From a checkpoint of a small model that predicts nearness at each pixel.
Model: 4.26M parameters, 64-pixel images, arch vit, norm layernorm, patch size [8, 8], layers 16, width 128.
Training: soap at rate 0.0022, 11400 steps, batches of 256.
Data: trained on rendered dice on a table, 36250 training examples, 80.5 epochs.
Rows from block 9 of a small model that predicts nearness at each pixel, named by matrix and row number. Rows with one number belong to one neuron. Each number is 128 + 24 x the weight over its row's rms, rounded and kept within 0 to 255. All counts start at 0.
After each neuron's rows are labels from the 100 images, of 14848, where the neuron reaches its highest value: "responds to" is what is common among them; "lies over" is the class under the peak. Only what is clearly more common there than usual is listed. The data: rendered dice on a table.
# fc1: MLP up (model.blocks.9.mlp.fc1.weight, 768x128), inputs 0-127
# fc2: MLP down (model.blocks.9.mlp.fc2.weight, 128x768, transposed), outputs 0-127

fc1.390 [125 160 118 120  79 141 118  97 145 165 150 129  93 152 143 156 152 160 164 138 126 120 125 130 162  91 122  76 108 138 119 141  99 129 128 113 153  97 140 159 147 131 110 102 139  92 108 144 113 171 155 176 122 127  80 126 118 125  82 112 121 172  98 163 137 158 122 141 170 107 120 150 157 127 119 141 107  95 124  97 105 116 140 200 151 150 149 134 115 128 121 136  94 167 155 159 110 125 119 135 137  99 120 155 119 145 132 125  99  72 147 142 135 110  85 130 148 105 109 126 120 162 100 141 145 120 144  99]
fc2.390 [139 148 141  88 141 121 117 146  91 136 139 155 104 106 128  79  91  91 169 148 124 149 123 109 142 141  99 167 135  92 154 142 132 105  97  84 121 135 131 109 143 115 134 205 164 139 173  80 138 145 112 109  88 107 131 142 161 130 135 129 177  83 121 130 109  99 139 150 134 170 121 109 132 102 106 143  95 159 153 130 153  92 138 109 139 128 105 104 119 128 144 137 140 113 132 117 127 146 109 139 119 139 101 139 118 157 145 104 148 174 136 168  80 121 148 134 127 121 153  85 175 103 140 111 128 117 123 128]
responds to: dice: three
lies over: die with six on top

fc1.368 [ 67 148 138 164 110 122 130 113 115 150 143 158  69  98 108 135 133 123 177 140 123 117 169  69  96 165 133 108 116 155  89 107 106 161 131 113 156 114 165 167 144 144 135 127 101 117 108  77 129 133 136 127 147 121 148 141 103 136 129 139 170 183 172 126 144 108 131 109 103 148  96  85 135  90 154 151 174 129 139 128 116 131 146  92  99 137 134 115 146 142 119 145 125 163 154 134 119 138 106 134 137 142 104 134 101 143 131 131 139 116 103 177 125 108  86 132  94 128 143 129 121 149 126  96 163 100 123 141]
fc2.368 [147 140 139 132 127  87 114 171 184 147 140 104 133 159 127 147 160 169 147 124 115 141 112 118 119 145 132 107 124 129 110 119 145 121 162 110 128 116 136  76 123  88 160 135 177 119  96 133 145 103 113 143 149 160 150 108 147  95 107 113 140 109 165 125 124  95 119 124 110 149 102  92 133 111 152 105 118 118 103  87 104 173 115 150  89 106 121 129  86 121  97 158 103 120 143  79 147 144  98 142 105 116 130 163 139 146 111 162  91 120 144 146 113 119 177 179 113 185 122 145 109 119 143  88 140 104 136 149]
responds to: dice: three; green die
lies over: die with five on top

fc1.713 [ 86 157 147 117  92 180 121 141 144 157 121 132  72 144  80 146 132 151 195 107  82 112 129  92 162 149 141 130 104 121  77 107 100 110 121 145 139  99 120 146 166 138 155 163 151 129 127 129  92 124 118 119 138 141 106 153 136 124 113  99 152 145 158 140 155 103 173  94 123  65 112 165 117 105 131 130 116 116 134 158 140 144 107 116 146 127 128 149 154 132 121 133 113  92  77 160 104 153 113 128 141 146 138 142 105 126 125 153 123 128 119 103 121 133 160 151 157 138 140  97 132 136 115 113 130  99 184 129]
fc2.713 [158 144 112  95 144 115 129 161 110 144 134 120 134  97 127 165 143 128 129 127 158 185 136 143 169  47 127 121 140 160  91 140  93 128 157 103 140 139 129 147 141  84 132 121  82 163 107 108 147 109 140 143 104 145 166 111 132  94  98 143 122 117 143 116  59 118 124  94 163 139 103  98 179 119 159 128 124 102 184 113 111 160 153 141 117 109 137  89 139 148 143 130 125 145 152 111 139 122 124 164 116  73 136 133 135 158 127 140 126 119  92 117 111 132 123 108 101 134 127 141 117 158  96 143 148 113 122 146]
responds to: black die
lies over: die with six on top

fc1.16 [114 159 163 113 113 185 124 127 121 165 144 136 108 110 129 125 116 141 165 137 146  79 122 148 115 103 140 147 170 148  59 165 116 132 108 107 170 121 147 108 153 169 146  98 132 166 144  92 145  97 130 128  95 101 154 110 140 142 124 133 194 159 150 123 109 138 146  96 154 149 122 109  84 133  70  90  94 121 117 111 154 155 114 125 126 127 136 154 115 121 142 138  82 137 113  99 115 142 150 106  83 133  99 109 144 145 121 133 116 149 115 111 140 147 114 163  93 151 113 123 117 145 152 117 130 123 106 106]
fc2.16 [181 120 124 143  94  54 167 139 124 117 143 133 127 166 136 123 158 175 126 105 128 152 126 132 102 147 133 143 103 147 176  70 122 128 151 140  99 128  83 108 115 113 134 163 129 118 103 136 118  82 123 146 163 107 132 114 104 139 131 111 147 115 163 129 170 127 105  97 117 125 107 131 142 146 202 126 175 111 142 139  99  88 140 130  89 126 101 119 112 119 139 140 181 109  92  99 159 110 103 155 139 116 145 119 147 129 114 128 111 136 161 117 138 134 121 115 124 103 165 100 120  89 138 148 114 148 132 133]
responds to: dice: three
lies over: die with six on top

fc1.182 [160 129 118 138 110 118  97 156 138 172 167 109  97 109 110 112 153 110  84  96 102 108 121 150  94 134 113 103  96 137  97  93 117 156  83 174 122 108 129 111 116 129 206 139 133 113 129 152 159 115 148 137 141  97 118 133 109 153  94 147 173 141 142 100 136 125 153 142 170 106 138 141 108 117 126 119 121  85 138 158 105 120 105  97 115 122 182 150 143 120 114 129 134 105  99 109 123 179 159 139 127 149 143 134 121 117 109 146 123 146 103 115 165 111 140 119 167 129 136 126 138 127 127 183 114 189 132 115]
fc2.182 [109 129 129 138 144 136 149 122 110 152 161 151 118 117 148 189 113 156 150 136 149 115 135 164 145 100  88 144  92 102 119 132 102 134 137 184 133 161 110 141 138 136 150  92 115 137 123 163 100  69 148 149  97 130 130 140 153 104 142  83 179 163 116 101 111 170 137 139 113 161 102 137 149 147 155 127 135 152 155 161  98 123 141  99 131 104  68 136 115  79 136 121 104 104 108 148 103 110 132  95  94 135 106 135 150 102  91 141 166 125 127 121  68 143 133 117 121  91 137 131 130 139 132 119 140 129 112 154]
responds to: black die
lies over: die with six on top; die with five on top

fc1.9 [105 152 140 132 133 137 102 153 145 149 145 125 121 130  69 107 152 184 145 152 112 129 152 133 138 139 151 113 132 121 114 101 101 114 122 145  80 127 139 123 125 118  88 122 114 106 110 178 107 185 132 135 111 128 126 156 138 139 139 147 115 154 137 150 146 133 137  90 155 142 117  61 125  92 168 103 141 136 107 142 121 161 122 136 116 100  85  96 135 158 136 115 125 150 123 127 159  63 126 151 135 161 166  91 105 146 152 172 121  99 116 117  93 121 148 110  90 134 156 114  96 143  85 143 125 108 158 103]
fc2.9 [107 100 118 120  92 144 115 151 100 131 120 132 112 106  78 165  82 162 121 130 127 133 147 134 100 107  98 157 143 122 160 112 134 107 151 166 118 127  83  96 139 158 143 161 147 138 122 111  96  97 116 146 139 152 139 131  95 124 132 144 151  89 101 103 145 135  96 127 132 155 110 132 133 125 124 152 111 129 108 130 174 123 113 157 145 113 179 158 117  98 191 162 137 144 108 116 102 123  91 101 119  99  85 156 148 139 121 111 113 128 160  95 109 157 153 155 152 136 103 167 173 138 172  88 152 130 133 105]
responds to: black die
lies over: die with two on top

fc1.622 [131 144 152 111 147 106 175 130 171 136 151 141 110 139 132 184 126 131 140 159 130 126 111 103 120 126 123 104 136 197 156  90 104 127 138 105 115 168  84 106 141  97 163 117 101 148 126 141  98 111 158 104 145 163 135 156 143 163 136 139 182 115 127 150 148 145 134 115 106 140 116 136  88 123  72 119 137 120 121  99 129 156 132  88 130 116 142 154 116 124 119  85 171 159 113 140  72 120 111 144 127 149 130 105 119 155 108 154  97 124 114 155 149 126 112 128  94 114  83 139  68 118  94 117 135 130 128 112]
fc2.622 [114 152  95 154 154  92 119 127 118 117 121 104 162 116 101 145 155 110 119 144 144 130 173 147 142 133 140 126 179  81 123  90 113 130 135 120 117 146 170  93 134 158 133 144 154  96 124 163  87 173  91 122 112  85 151 143 132 100 113 136 163 188 159 100 116 152 138 112 138 125 134  96 108 165 172 128 130 111 135 172 101 110 111 140 101 140 132 129 117 168  70 106 133 112  98 133 177 104 149 104 122 136 108 159  98 112 107 110 130 143 131 138 102 112 124 164 136 142 131 122 124 125 110 111 155 136 157  85]
responds to: dice: three; white die
lies over: die with five on top

fc1.23 [149 117 121 100  95  93 138 109 178 121 163 100 137 112  87 146  92  99 112 173 104 167 112 107 119 100 142 136 162 137 139  84 118  95 128 107 151 138 113 116 113  94 142 107 134 144 124 154 124 130 125 168 111 117 128  98 154  92 123 154 116 102  61 113 108 143 133 123 138 162 123  92  90 131 141 159 132 146 115 127 186  88 146 126 123 113 146 108  91 148 114 157 144 157 108 127 149 138 143 147 164 121 107 129 148  96 140 154 123  86 150 154 145  93 168 159 102 121 128 127 108 150  89 163 100 141 135 130]
fc2.23 [125 126 143 155 124 138 150 108 143 158  99 121  90 191 132 133 138 134 144 118 131 110 127 142 128 145 126 113  88 114 113 128 154 131 140 114 104 152 131 128 139 175 143 121 136 169 126 166  82 107 105 127 183 127  73 171 119 138 121 174 124 125 156  84 128  89  98 127  85 143 142 121 108  94  94 111 129 138 116 120 161 154  89 111 142 131 156 133 123 131 106 121 133 114 174 112 103 157  94 126 109 130 143 124  66 149 136 108 121 180 147 137 108 162  93 109 136 124  98 150 149 114 120 129 151 103 187 136]
responds to: dice: three; yellow die; white die
lies over: die with two on top; die with one on top

fc1.175 [138 142 116  74  76 116 131 146 112 135 111 153 107 150 100 115 117 121 112 114 117 105 128 126 117 131 142 174 142 150 155 125 149 147 140 109 147 129  88  84 174 124 113 133  50 130  96 115 133 105 122 117 104 146  98 106 110 140 142 102 102 130 133 147 170 121 193 126 158 119 117 136 153 141 114 135 132 156 131 161 166 165 139 142 113 141 125 149 138  73 153  71 147 134  93 162 129 162 115 110 138 162 115 124 118 149 117 153 126  89 105 132 145 146 165 166 126 114  85 127 129 126  96 130 100 124 155 142]
fc2.175 [145 159 125 165 180 124 125 109 146 126 144 101 147 150 146 143 148 115 186 137 113 155 140 160 171  99 129 100 154  98 116 105 101 139  91 140 112 117 159 152 143 146 123 134 165 140 129 124 110 126 137 105 135 113 139 121 118  96 130 142 171 127 152 133  94 103 105  84 122 155 143 141  99 158 135 113 145  51 112 135 124 110 124 116 151 115 120  98 145 148 118 136 134 103 141 141 116  69 164 117 121  92 129  81  81 117 142 111 105 121  98 141  86 138 126  98 108 152 175 109 140 162 119 128 141 138 150  80]
responds to: dice: three
lies over: die with six on top

fc1.634 [ 95 153 153 128  83 112 162 110 146 138 130  70 133 119  98 119 128 177 157 184 128 157 105 129 135  94  99  96 150 122 126 138 101 124 115 100 147 144 146 114 164 112 113 106 138  99 107 105 118 120 125 136 122 145 153 110 113 160 106 142 155  96 141 119 114 137 114 109 132 181  98 133  92 111  94 141 142 176 116 150 156 140 132 171 103 107 174 114 145 173 133 114  88 144 143 149 124 123 153 122 108  97 123 111  90 117 157 157  84  98 119 104 152 146 132 154 121 142 162 144  87 130 140 145  82 140 129 139]
fc2.634 [129  96 141 132 130 102  94 118 150 149  84 138  71 173 122 127 131 121 133 148 122 110 106 132 104 127 161 137 113 126 117  99 154 130 145 119 128 163 140 146 105 155 137 147 134 166 147 140 100 112 124 162 150  90 135 182 122 112 125 141 131 132 109 107  81 100 147  96 115 111  91 127 124 118 153  91 147 113 117 117 124 132 113 130 107 162  93 153 108  87  96 145 161 101 154  98 157 138  95 147 154 103 150 163 144 113 116 152 146 184 162 168 117 121  94 134 155 141  96 164 165  97 134  96 174 108 136 124]
responds to: dice: three; brown die
lies over: die with two on top

fc1.12 [ 91 170 122  97 163 112 144 117 164 158 154 146 146 130 126  89 116 122 141 148 152 146 129 161 130 144 147 165 184 136 128  95 141 137 140 147 130 138 164 153 144 130 127 111  96 134 148  84 165 131 151 147 134  96 127 149 117 146  89 136 132 165 140  91 129  75 108 115 143 105  92 135 121 126  91 130 114 110  94 174 121 168 105 116 111 139 150 115 152 148 127 109 174 122 151 127 148 141  92 151 152  84 111 122 116 102 105 145 149 113 120 131 132 157  82 116  59 158 132 127 119 112 121 146 109 105 176 131]
fc2.12 [168 106  85 128 112  88 126 117 141  95 106  60 117 136 115 140 150 144 105  91 169 119 139 117 115 124 143 112  94 129  94 119 143 135 115  90 113 131 142  94 145 147 113 160 183 147 105 150 132 112 104 141 150 131 178 129 164  93 147 115 140 166 129 155 100 132 105 118 100 149 136 136 108 151 154 137 164 124 174 110 127 132 148 124 111 117 115 106 117 114 102 151 127 117 161 150 106  74 142 146 138 191 101 149 125 113  97 123 148 124 125 127  97  90 148 146 155 150 133 117 116 124 117 136 187 152  98 154]
responds to: green die
lies over: die with one on top